A small image captioner, trained from scratch.
Model: 5.71M parameters, encoder layers 14.
Training: soap at rate 0.0019, batches of 192.
Data: trained on made-up road signs on poles, 245000 training examples, 4.5 epochs.
Rows from block 6 of the image encoder of a small image captioner, named by matrix and row number. Rows with one number belong to one neuron. Each number is 128 + 32 x the weight over its row's rms, rounded and kept within 0 to 255. All counts start at 0.
Before each neuron's rows are labels from the 100 images, of 14976, where the neuron reaches its highest value: "peak on" is the class under the peak; "responds to" is what is common among them. Only what is clearly more common there than usual is listed. The data: made-up road signs on poles.
# fc1: MLP up (encoder.blocks.6.mlp.fc1.weight, 640x160), inputs 54-107
# fc2: MLP down (encoder.blocks.6.mlp.fc2.weight, 160x640, transposed), outputs 54-107

peak on: rim
responds to: teal rim; red rim
fc1.612 [117 156  61 117 128 130 112 123 189  88  96 145 171  86 134 115 111 101  59 104 106  71 166 149 129 116 116  96 180 174 196 155 147 163 104  81 116 140 117  55 178 105 125 109 136 189 147 122 170 136 117 101 124 149]
fc2.612 [136 166 165  94 104 207  92  96 130 166 173 113  82 154 128 160 122 116 111 121 121 145 193  98 118 100 130 101 123 143  55 103 136 105 123  75  97 126 120 128 104 140 164 159 117 185 113 130  95 156 155 132  89  65]

peak on: rim
responds to: triangle sign; white rim; black rim
fc1.102 [ 61 109  57 153 128  87 176 183 176 102  89 152  53  73  96 133 168 119 109 120  91 135 161 116 176 161 144 123 117  52 162 159 110 160 161 159 135 121 130 110 148 164 164 150 132 149  77 115 104 115  60 118 127 116]
fc2.102 [167 142 117 126 155 129 120  70 118 121 191  88 142  97 120 121  52 145 135 158 144 137  89 144 160 128 108  76 166 239 146 141 149 142 123 107  95  98 119 101  82 149 116 105 178 119 149 111 176 109 149  90  94 157]

peak on: rim
responds to: teal rim
fc1.80 [144 101 147  96 151 143 133 110 141 119  94 132 133 116  61 121 126 149 138 209  68  99 133 166 139 122 205 185 169 138 140 196 137 104 115 143 149  96 127 169 139 189 197 162 135 120  92  76 137 146  66 164 144 150]
fc2.80 [124 169 127 167 107 137 114 100 135 178 153  98 147 192 156 148 104 129 159  92 172 184 111 104 129 162  71 107 177 120 114  82 112 131 173 139  87 138 109 106 110  92  79 147 117 152 161 137 133 100 175  75 131  62]

peak on: face
responds to: yellow face
fc1.32 [ 51  94 131  31 145 120 158 125 115 118 137  84  76  67  47 145 134 145 132 135 191 135 133  53 133 170 158  88 105  89 147 101 142 116 159 121 121 188  94 148  96 152 142 108 185 153  85 126 138 135 105 129 136 139]
fc2.32 [169 104 106 141 105 187 144 101 161  75 153  94 135 188 144 119 153 147 143  83  95 111 144 160 138  92 142 153 139  93 140 153 131 183  68 157 179  64 106 136  87  96 108 147  74 113 176 161 149 114 121 155 108 119]

peak on: face
responds to: bar
fc1.306 [126 133 156 119 156 118 136 116 102 122 111 137  50 111 112 101 102 118 114 147 163 123 107  79 113 171 127 118 163 100 193  95 129 101 146 166 142  88 124 159 137 101 145 116  94 113 170  87 155 121 110 133 154 142]
fc2.306 [174 125  67 117 109 132 110 109 130 125 111  97 156 160 151 128 152 154 150  99 102 140 131 209 162 122 154 167 141  96  87 145 148 155 129 139 196  93 122 108 154  90 106 168 121 112  93 185 158  82 140 141  84 110]

peak on: backdrop
responds to: triangle sign
fc1.56 [118 189 157 147 158 142 156  74  88  67 167 146 126 102 114 118  92 124  75 126 156  92  92 187 101 144 190 166 112 124 145 136 186 146 135 114 151 110 143 108 160 118 123 120 177  99 128 153 114 181  68 146 132 139]
fc2.56 [116 118 118  95 129  94 132 132  67 209 176 140 152  94 128 145 122 110 170 112 153 171 185 104 170 134 105 147 158 120  45 127 166 132 145 122 116 120 145 101 122 106 145 140 128 125 107 167 130 130 140 103  94  64]

peak on: symbol
responds to: heart
fc1.514 [ 99 181 159 153 150 165 182 155 167 109 103 155 100  64  88 153 111 106 126  67 116  97 137 116 113  73  91 130 104 133 160 138  97 109 170 140 111  79 123 150  90 103  99 105  82 112 135 199 149 175 142 106  77 168]
fc2.514 [139 130 108 130  50 180 161 128  84 110 147 151 143 132 141 123 132 159  62 146 139  62 115 135 116 110  87  81 127 143  97 116 150 137 145 135  60 164 155 106 128 182 137 116 237 122 204  98 163 119  97 100  82 137]

peak on: backdrop
responds to: triangle sign
fc1.248 [146 133 133 133 107 183 175 134  75  86 177 158 100  62 143  78  93 117 125 121 169  92 104 177 147 156 103 133 185  36 115  99 186 129 149  90 155 141 138 148 153  58 123 149 179 101 100 177 157 175 145 132 119  51]
fc2.248 [126 102  95 168 133  80 117 165  83 135 139 133 150 129 120 128 155 132 172 142 131 118 159 102 139 126  93 147 141  73 113 154 177 116 131 109 223 121 123 165 116 166 163 124 102 120 115 160 123 111 138 111 121 202]

peak on: rim
responds to: hexagon sign
fc1.511 [100 112 168  86 146 153 168 146  75 115 102 156 111 144  60 164 109  87 147 168 156  96 160 156 115  40 147 156 106 102 122  89  75 160 133 118 120 182 151 137 165 111 123 141  94 142 136  69 125 107 127  76 116 148]
fc2.511 [168 126 104 168 104 143  91  81 115 101 170  94  76 108 132 119  81 163 112 123 105 146  84  85  95 207  78  51 149 155 179  69 144 127 140 116  50  76  60  92 108 135  82 143 142 117 123 152 169 118 130 161 137 116]

peak on: symbol
responds to: B
fc1.183 [139 125 171 113  92 139 130 116 130 133 107 150  76 151 104 157 128 119  66 152 113 116 138 156 164 172 121 112 131 125 177 130 159 143 143 118  95 110 103 162 154 116  98 108 100  96 117  67 118 135 157 119 155 125]
fc2.183 [209 123 109 173  89 190 178 124 127 182 158  95 146  74 127 112  99 137 133 158 187 139 126 127 143 175 118  87 119 139 118 116  48 121  99 146  78 137 129 148 144 108 124 143 127 153 139  99 144  76 121 108 139 143]

peak on: rim
responds to: yellow rim; orange rim
fc1.442 [101 120 128 159 115 121 172 127  60 115 112 140 134  79  92 173 148 167 106 140 136  82 135 113 160  62 139 124 163  91 116 124 108  71  95 133 124 152  80 137  77 159 136 121 139 130  97 121 144  91 128 175 101 185]
fc2.442 [118 140  65 151 110 152 154 105 190 123 148 135  95 123 116 120 146 176 157 161 102 127  74  82 131 106 110  91 131 176 120  82  91 148  96 135  60 134 172  99 106 145  93 116 152 117 156 105 161  68 118 118 125 143]

peak on: symbol
responds to: drop
fc1.609 [132 118 139 146 140 112  92 166  55 133 131 139  96  75  67 153  71  74  80 115 140 144 117 117 106  76 172  80 134  88 149  98 156 125 135  89 136 143 158 122 143 129 124 100 101 134 162  92 148 110 129  94 100 169]
fc2.609 [114 119  89 100 101 223 129 143  95 109 174 130 127  81 122  79 138 159 142  70 142 144 134 155 161 116  98 143 112 126 110 170 104 107  96 136  64  84 137 117  76 110 120 138 111 144  95 188 176 117 125 108  64 115]

peak on: rim
responds to: hexagon sign
fc1.18 [150 145 112 105 123 162 109 107 124  87 186  85  78 134 156 143 120 143  95 156  67 161 160 130  86 127 145 172 155 161 191 134 118 127 127 112 128 138 126 134 125 180 139 111  91 134 144  95 141 191  59 165 155 105]
fc2.18 [135 105 140 179 145 131 142 140 114 140 100 154 194 164 128  90 169 184 167 124 210 114 121  63 137 109  86 168 112  68 125 119 114 175 133 146 149 108 142 130 113  70  72  96 106 115 137 166 138  80 142 121 153 126]

peak on: face
responds to: green rim
fc1.76 [115  95  63 115  50 140 133 112 156 133 146 146  92  52 176 124 210  93 155 117 136 137 112  98 102 123 110 140 130 103 159 144 136 191 139 159 148 128 126 164 125 130 135  32 136 145 111 125 124 165 135 130 106 183]
fc2.76 [116 170  67  61 152 163 105 109 150  62 157 124 157  86  92 106  85 142 130 101 136 133 159 140 134 173 184 131 151 158 101 159  71 154  86  97 213 143  76 128 127 131 114 127 138  86 125 152 157  91 127 177  90 104]

peak on: rim
responds to: hexagon sign
fc1.210 [153 115  87 120  98  78 124 101 170 144 152  91  87 124 128 179 114 135 111 155 115 170 136  86  89 159  67 156 184 116 110 168  97 147 122 157 127  94 100 165 125 161  88 109 113 146  89 117  91 151  64 151 101 165]
fc2.210 [135 187 103 102 188 155 114  78 117 161 133 162 134 162 163  51 123 163 180 175 188  85 142 153 164  95 125 132 141 141 121 139 108 111 172 136 146 124 183  81 124  96  98 127  88 130 130 136 179 108 149  57 142 111]

peak on: face
responds to: orange face
fc1.302 [111 151 128 100 129 109 166  81 112 106 159 138 129  97 148 103 138 111 107  62 150 120 105 141 145 124 133 107 132 157 176 129 169 117 165 126 121 166 135 166 142 113 154  90 132 140 164  76 128 135 126 137 117 163]
fc2.302 [127  72 127 161 166 162  98 174 127 135 159  88 155 153 105 171 110 127 183 130 137 147 118  83 126 147 134 181 119 101 100 124 135 146  90 125 228  55  73 104  56 130  85 138 134 110 127 175 178  95 132 180 156  87]

peak on: face
responds to: triangle sign; pink face
fc1.352 [125 154 178  81 122 123 153  98 124 100 190 151  92 145 145 148 144 148 121 123 169 129  88 162 142 116 113 163 114 124 130 113 135 178 108 130  99 130 177 141 165 136 163 106 129 114 108 115 116 171 111 104 126 120]
fc2.352 [147 101 118 161 151 106 122 104  71 141 160 145 147 136 148 142 113 130 165  64 119 184 190  91  92 173 108 172 122  80  93 118 154  69 110 112 161  88 105 123 101 100 100 119 128 107 162 167 122 125 120 142 144  91]

peak on: symbol
responds to: blue face
fc1.541 [146 157 160 141 128 103 136 195  87  99 108 147 106 139 171  91 151 109  87 164 132 123 125 145 108  73 131 130 177  74 110 116 118 126 140  86 118 151 125 125 138 131 146 159 109 144 117  80 122  99 107 115 120 183]
fc2.541 [190 167 151 188 111 128  69 103 139 169 145  98 154 139 109  77 123 156 113 116 118 131 116  81 143 180 114  75 163 103 158 157 103 126 168 103 147  99 139 140  79  98  43 138 105 116 110 127 108  88 132  82 148  94]

peak on: face
responds to: white face
fc1.620 [127 140 172 102 100 130 125 134  86 111 100 123 172  89 117 128 131 167 110 143 112 113  76  88 136 118 164 127  72 109 103 165 137 143 138 119 189 185 199 174 104  98 120 110 108 174 155 137 131 168  87 164 138  83]
fc2.620 [144 128 107 119 162 187 206  90 184 102 160  89 109 139 140 150  92 139 115 113 144 171  97 132 205 157  48 130 132 193 149  72  71 142 133 122  72 120  95 122 104  84  72 124 131 149 157  96 180 128 100  75 153 126]

peak on: rim
responds to: square sign
fc1.604 [149  95 142 127 125 114 132 131  94 103 107 154  76 152  96 119 125  61 129  92 124 145 135 171 150  90 205 173 150  31 163 171 153 152 152 153  95 117 136 168  95 137 132 159  57 155 173 147 125 132 116 111 112 135]
fc2.604 [146 160 133 179 131 146 101  72 135 125 126 102 189 167 114 152  84 198 100 115 170 102  62  91 109 166  91  99 108 110 121  89 149 113 141  88 115 112 111  91 111 117  96 139 127  94 139 165 154 131 153 131 126  58]

peak on: symbol
responds to: brown face
fc1.131 [143 185 138 135 115  98 135 121 150 121  78 153  87  73 135 124  98 124 117 154  94  85 159 110  90 122 114 117  95 166 122 193  65 142 155  95 159  73 139 129 102 183 179  94 120 143 174  99 116 149  96 110 122  96]
fc2.131 [132 134 113 112 139 192 147 116 140  92 223  43  99 126 123 125 154 147 118 149 125 125  78 117 141 178 134 120 137 173 146  87 114 184 116 158  87  87  79 123  94 116  65 154 165 121 164 136 189 101 101 127 120 150]

peak on: backdrop
responds to: triangle sign
fc1.191 [160 152  88 114 157  96 131 114  98 127 169 118  79 149 163 134 112 146 121 138 149 115 138 203 132 111 115 156 171  71 147 145 201 142 150  93  89 142  92 116 104  93 137 155 110  93 107 136  92 159 144 108 173 125]
fc2.191 [141 114 121 161 145 116 135 127 108 157 125 147 164 131 160  94 121 121 225 118 151 114 135  78 116 126 123 168 137  81 105 135 172 143 122 110 248 128 118 153 122  83 127 134 119 106  75 176  88 120 155 139 119 114]

peak on: face
responds to: triangle sign
fc1.526 [139 118 172 148 100 125 162 130 125 118 116 122 142 143 155 125 135 109  93 112 115 142 118 160 100 118 174  92  47 156 125 163  81 121 139 135 204 196 147 153  87  95  83 122 156 176 163 145 189 190 119 175 115 183]
fc2.526 [126 133 153 111 115 150 169  76 168 129 196  78 115 125 159 162 130 145  96 103 122 133 139 144 143 115  89 151 127 137  84 139 111 112 117  41 134 103  82 109 120 116 134 137 164 156 138  92 141 169 171 117 123  51]

peak on: symbol
responds to: red face
fc1.362 [165 110 174  83 192 171 140 105 126  53  99 126  97 132  67 120  83 109 141 109 104 112 120 134 152  77 126 123 147 109  47 138  93 133 123 120 129 114 134 129 125 174 138 105 123  93 132 140 179 129  78 136 114 127]
fc2.362 [144 134  70 145 103 183 157  92  54 167 167  98 153 105 121 170 120 145 162  87 124 140 114  87 118 207 132 126 150 155 128 149 177 110 100 125 129 147 119 113 130  94 107 167  95 118 170 193 104  95 150 122 130  83]

peak on: face
responds to: orange face
fc1.198 [ 96  75 158 125 116 128 129  84 130 119 107 182  76 141  52 125  74  90 123 131 114 177 124 115 216  94 129 120 126 129 141 125 138 123 127 116  96 109 182 165  88 149  93 129  83 120 148 113 163 111  81 117 105 151]
fc2.198 [104 148 101  98 158 196 152  92  83 134 150  89 145 108  92 121 109 192 120 133 111 148  85 145 118 133 131  91 116 122 104 141 128  76 115 144  91 104 117  93 118  74  96 108 139 123 172 188 135 123 123 119 114  95]

peak on: symbol; face
responds to: ring
fc1.582 [178 152 180 134 165 145 157 151 114  63 113 123  99 102  83 127 172 123 110 156 109 124 130 158  94 105 128  71 131  91 131 153 179 113 149 106 113 133  73 110 116 132 136 109 123 164 139  52 134 156 126 106 133 174]
fc2.582 [114 164 136 180 127 160 101 103 101 203 122 125 212 136 121  95 114 170 109 160 150  95 131  98 161 112 107 105 127  71 121 156  81 176  96 103 111 131 100 122 147 134 139 117 128  76 121 148  81  77 135  59 133 163]

peak on: rim
responds to: black rim
fc1.317 [121 136  75 177 110  55 117 137 140 189 142  82 125 159 177  75 192 125 159 165 157 118 138 114 142 112  99 124 121  97 161 151 112 137 136 106 125 122 110 125 111 138 137 126 108 118 136 150  86 156 158 169 123 164]
fc2.317 [125 103 153 130 130  97 115 104  99  94  86 163 118 133 151 172  93 115 178 136 132 115 132  99 173 171 166 124 133 131 135  80 180 137 121 140 238 138 162 150  87 110 100 144 122 101 103 136 147  85 110 157 132 160]

peak on: symbol
responds to: bar
fc1.162 [118 183 156 137 102 136 118 167  83  80  57  90 172 106  79 107 188 120 150 143 114 118  85 165 100  69 172 105 115 158 130 142 125  87 152 152 143 136 181 134  95 152 112  98 120 128 158 131 170 164 114 122 114 126]
fc2.162 [144 125 119 185  98 142 157 151 113 132 183 137 159 110 120  86 101 126  67 155 176  91 121  80 130 162  76  83 104  90 119 138 151 212 130 159  94 135 134 115 142 183 119 117 167 107 192 150 143  91 120 113 110 142]

peak on: rim
responds to: black face
fc1.480 [170 151 164 193 122 102  79 146 110 146 117  97  81 185 106 133 176 141 147 139 115 114 101 151 122  91 100  61 165 113 134 156 152 129 137  86 155 140 183 164  94 113  96 114 132 143 151 200  83 113 160 185 149 134]
fc2.480 [122  78  89  81 175 119 158 178 174 134 150 118 185 116 134  27  90 108 176 124 143 149 127  80 117 172 108 120 106  97 115 141 113 125 145 195 163 104 107 103 124 123 128 142 132 135 117 108 142  75 129 114  93 161]

peak on: face; rim
responds to: triangle sign
fc1.318 [ 97 127 200  87 168 127 145 160 115 118  58 158 130 103 118 123 158 105 128 107 119 119 138 140 102  43 129 106 104 147 201 148 108  95 102 132 119  98 172 140 108 140 103  76 138 104 174 127 145 149 135 127 116 162]
fc2.318 [116 139  90 111 105 130 162 101 106 111 173 108 115 101 115 139 106 175   4 132 127 119 117 157 153 150  99 106 115 189 145 134 126 109 158  83  62  99 150 109 148 172 135  78 220 139 121  96 154 110 119  82  65  86]

peak on: face
responds to: orange face
fc1.630 [127  82 132  88 192 117 113 138 113 131  72 133 116  63 126 151 138 104 176  91 113 102 128 161 145  92 171  36 161 158 139 105 129 137 148 178 167 119 190 126 131 138 144 109  81 118 148  50 132 126 145 145 117 133]
fc2.630 [138 171 128 125 106 200 102  28 110 179 218  93 132 115 126 147  98 135 115 118 121  99 111 127 149 147 110 167 144 146 121 145 105  98  92  33  35  80 128 128  61 135 110 115 207 130 147 147 142  81 141 137 103 107]

peak on: symbol
responds to: heart
fc1.321 [123 165 186 146 158 156 129 152  71 127 152 157 132 118 131 112 108 143  70 123 149 146 148 173 137 114 166 111 120  76 157 142 152 109 123 136 105 104 139  61 146 125 118 131  98 109  96 123 125 150 132 164 138 115]
fc2.321 [151 155 135 144  86 118 111 176  40 148 116 183 184 139 139 112  64 139  74 142 182 140 171  89 103 100 123  96 138 115 145 176 172 109 130  96 131 129 185 106 153 116 145 163  84  67  92 137 120 120 123  96  88 102]

peak on: symbol
responds to: heart
fc1.273 [121 136 156 131 139 168 131 158  80  47 118 139 135 130 148 153 120 117 130 171 151  90 131  76 137 142 192  73  94 155 117 144 157  86 140 124 107 123 162 129 118 101 139 102 148  61 180  96 127 116 102 178 121 141]
fc2.273 [100 160 129 144  91 124  92  86  95 121 171 172 121  88  86 103  58 139  81 107  76 133 144 173 126 127 100 128 148 138 145 154 102 173 154 160  73  74 105  75 109 151 125 152 149 112 106 103 100 112 126 134  94 142]

peak on: face
responds to: square sign; black face; yellow rim
fc1.625 [ 96 138 139 144 116  88 105 148 151  90 113  20 113 132  93  98 164 193 157 157 100  89 140  58 131 123 112 132  82 160 132 128 103 116 150  92 138 149 124 101  47 121 116 141 160 118 173 166 137 187  65 154  71 154]
fc2.625 [118 148 106 129 125 109 119 116 169  96 127 181 175 116 132 107 113 112 117 166 181  95 125 165 162  71 167 143 128 142 105 141 107 152 112 155 188 117 148  97 135 145 104 107  98  98 101 119 140  92 125 127 101 164]

peak on: face
responds to: triangle sign
fc1.142 [156 141 174 138 124 118 159  61  54 115 125 108 130  74 116 128 120 168  81 101  93  74 167 130 115 151 105 156 191 166 106 127 163 132 108 108 161  77  93 168 142 148 147 153 139 101 148 142 169 108 130 155 141 116]
fc2.142 [122 132 126 156  83 216 118 121 136 170 175 121 153 104  92 116 124 136 157 148 163 116 186  99 142 143  96 132 120 114 132 133  63  86 122  70  84 162 110 150  92 157 150 129 102 188  75 107 117 134 158  78  95 132]

peak on: symbol
responds to: 90
fc1.378 [144 210  96 111 162 111 128 100 148 145 132 158 117  90 126 115  76  60 160 172 154 119  99 173 125  98  88 151  97 100 122 142 129 140 155 177  94 111 102 135  77 111 121 140 156 170 102 148 158 109 141 120  87  91]
fc2.378 [155 133 104 123 126 140 138  71  69 123 159 130 195  99 145 113 122  98 166 121  82 168 146  64 146 171 181 116  98 135 107 146 121 145  86 162 178  52 150 229 114 119  88 125 108  31 133 132 135  82 104  91 116 140]

peak on: backdrop
responds to: heart
fc1.438 [104  90 126 135 179 166 124 150  86 125 107 130  87 146  83 119 116  90 151 139 142 163 137 166 131  57 152  94  92 115 135 112 100 143  72 175 134 157 125 138  80  79 116 134  94 104 141  63 119 107 140  70 104 118]
fc2.438 [123 141  93 118  44 135 158  81 112  78 142 106 108 100 143 170 129 133  86  79  81  85  83 109 101 171 151  42 152 155 152  76 153 146 149  78  26 153 167  85 134 164 111 115 147 133 109 144 156 135 144 121 108 146]

peak on: face
responds to: yellow face
fc1.457 [ 74  99 136 113 147 165 153 114 205 106 105 100 104 104 178 122  98 125  94  91 100  99  99 101 153 133 143 110  71 193  91 114 131 161  73 126 110 158 139 161 120  97 123 140 126 115 208 123 154 150 131  98 134 141]
fc2.457 [131 103 119 127 122 211 184 126 100 120 216  83  96 118 100 147  71 146  89  91 121  96 104 138  82 170 148 195 131 133 135 106 118  95 104 108  45 105 103 115  85  88 115  90 169 141 175  70 144  72 107 131 160 141]

peak on: symbol
responds to: cross
fc1.627 [136 131 184 131 144 183 154 170 105  71 116 144 113 100  76 180  49 152  93 153 158 139 136  62  70  97 160 124 104 132 159 124 126 128 161 129 146  86 117 153 145 108 102  95 103  74 137 107 146 181 131 132  82 140]
fc2.627 [ 97 158 110 181  83 151 165 103  72 102 138 151 150  67 144  98 117 180 126 108 137  99 139 131 127 100 101  98 137 137 120 153 124 143 127 127  32 119 134 107 109 180 154 158 129 133 163 146 136  82 112  95  92 136]

peak on: rim
responds to: hexagon sign; circle sign; teal rim
fc1.614 [ 98 145 110 110 167 165 152 115  70  60  79 141 126 136 117 119 127 112 132  63 139 108 152  97  43 101 162  99 184  78 127 107  80  78  98 138 107 135  98 112 135 151 125 181 147 134 149 119 131 156  74 120  95 138]
fc2.614 [ 86 108  99 160  93  98 140 143 150  94 179 174  88 101  65  92  82 149  92 108  80  92 117 114 123 174 148 108 181 190 127 130 137 160 172 117  95 160 156 134 122 175 135 127 146 137 136 109 109 108 169 106 141 137]

peak on: symbol
responds to: heart
fc1.143 [109 101 176 154 158 100 124 163  64  48 109 145  95 152 109 134 158 146 111 160 160 143 136 167 102  84 139 106 142  93 138 170 159 145 133 109 143 130 123 107 151 151 109 114 121 149 113  62 112 137 113  75 110 167]
fc2.143 [157 156 128 149 111 187 112 128  71 133 187 119 197 103 110  84 123 167  72 154 140 100  98 102 119 166 101  70 107  80 150 127 120 141 110  97 103 103  87  53  91 139 124 159 136  98 139 133 101  86  97 129 162 117]

peak on: symbol
responds to: drop
fc1.341 [127 164 161  96 114 163 173 161  16 154  92 142 151 171 115 131 136 126  95 120 118 138 190 104  38 134 117 122 129 109 124  60 100  87 129 153 201 151  70 120 173 145 101 144 138 103 132 155 130  95 130 142 111 142]
fc2.341 [103 131  93 149 113 159 112 135 128 110 136 162 104  48 137 117 128 117 121  56 120 154  73 139  98 105 139  78 114 100 164 150 112 158 162 132  81 144 135 168 150 180 146 110 153 135  88 127 160 130 145  94  76 131]

peak on: symbol
responds to: bar
fc1.277 [141 156 219 126 147 147 124 164  93  87 130 108  75  83  97 103 114 111 104 147 131 136 126 174 111 101 149  92 132  95 127 141 167 104 162 157 177 100  87 150  94 124 128 126 117 106 175 101 148 126 122 112 128 143]
fc2.277 [ 98 139  96 154 138 199 143 118  93 179 174 133 205 112 105 119 174 133 103 143 159  80 118  88 128 118  91  87 132 104 102 128 123 157 135  70  41 113 149  98 124 183  83 121 167 108 164  89 157 100 108  88  71 138]

peak on: symbol; face
responds to: 90
fc1.311 [113 133  83 108 157 114 100 159  92 138 130 150  96 101 119  92  96  84 130 125 124 132 133 176 119 158 111 123 101  97 108 130 134 155 182 109  82 119 135 128 134  99 118 144 143 130  89 131 162 119  98 162 119 134]
fc2.311 [111 144 145 125 119 221 154  81 107 171 158  98 179  80 119 143 124 109 127 141 133 124  71  82 119 144 185 136 130 139 172 135 123 164  77 164  89  58 138 216 108 131  85 152 106  46 107 152 160  60 113 125  86 100]

peak on: backdrop
responds to: triangle sign
fc1.82 [176 135 105 132 106 101 147 129 120 144 168  90 129 149 160 148 120 117  96 156 112 109 138 190 129 144 113 171 169  72 183 113 184 170 121 111 118  74 112 138 149 122 161  80 117 153  73 182  88 111 152 102 118  82]
fc2.82 [127  78 109 107 135 160  92  79  90 122 181  97 159 112 136 100  77 117 217  84 159  79 114 111 106 122 126 130 132 130 105 107 156  98 106  89 213 153  66 166  90 121 111 111 180  77  92 134 156  91 109 139 134  86]

peak on: symbol
responds to: red face
fc1.150 [102 118 144 103 164 142 176 165  58 105 107 125  81 115  52  69  76 139 148 159  75 170 106 138 149 129  99 132 156 139  92 122 144 121 182 133 150  90 123 207 103 140 110 116 120 105  99  92 163 129 111 153 113 123]
fc2.150 [123 105  99 154 124 157 141  84 126 188 156 128 191 174 147 160 175 138 162 116 147 119 135 122 101 116 183  93 174 139  79 143 171 162  83 181 120 123 156 134 141 145 130 173 106  91 158 185 143  78 145  98 123 161]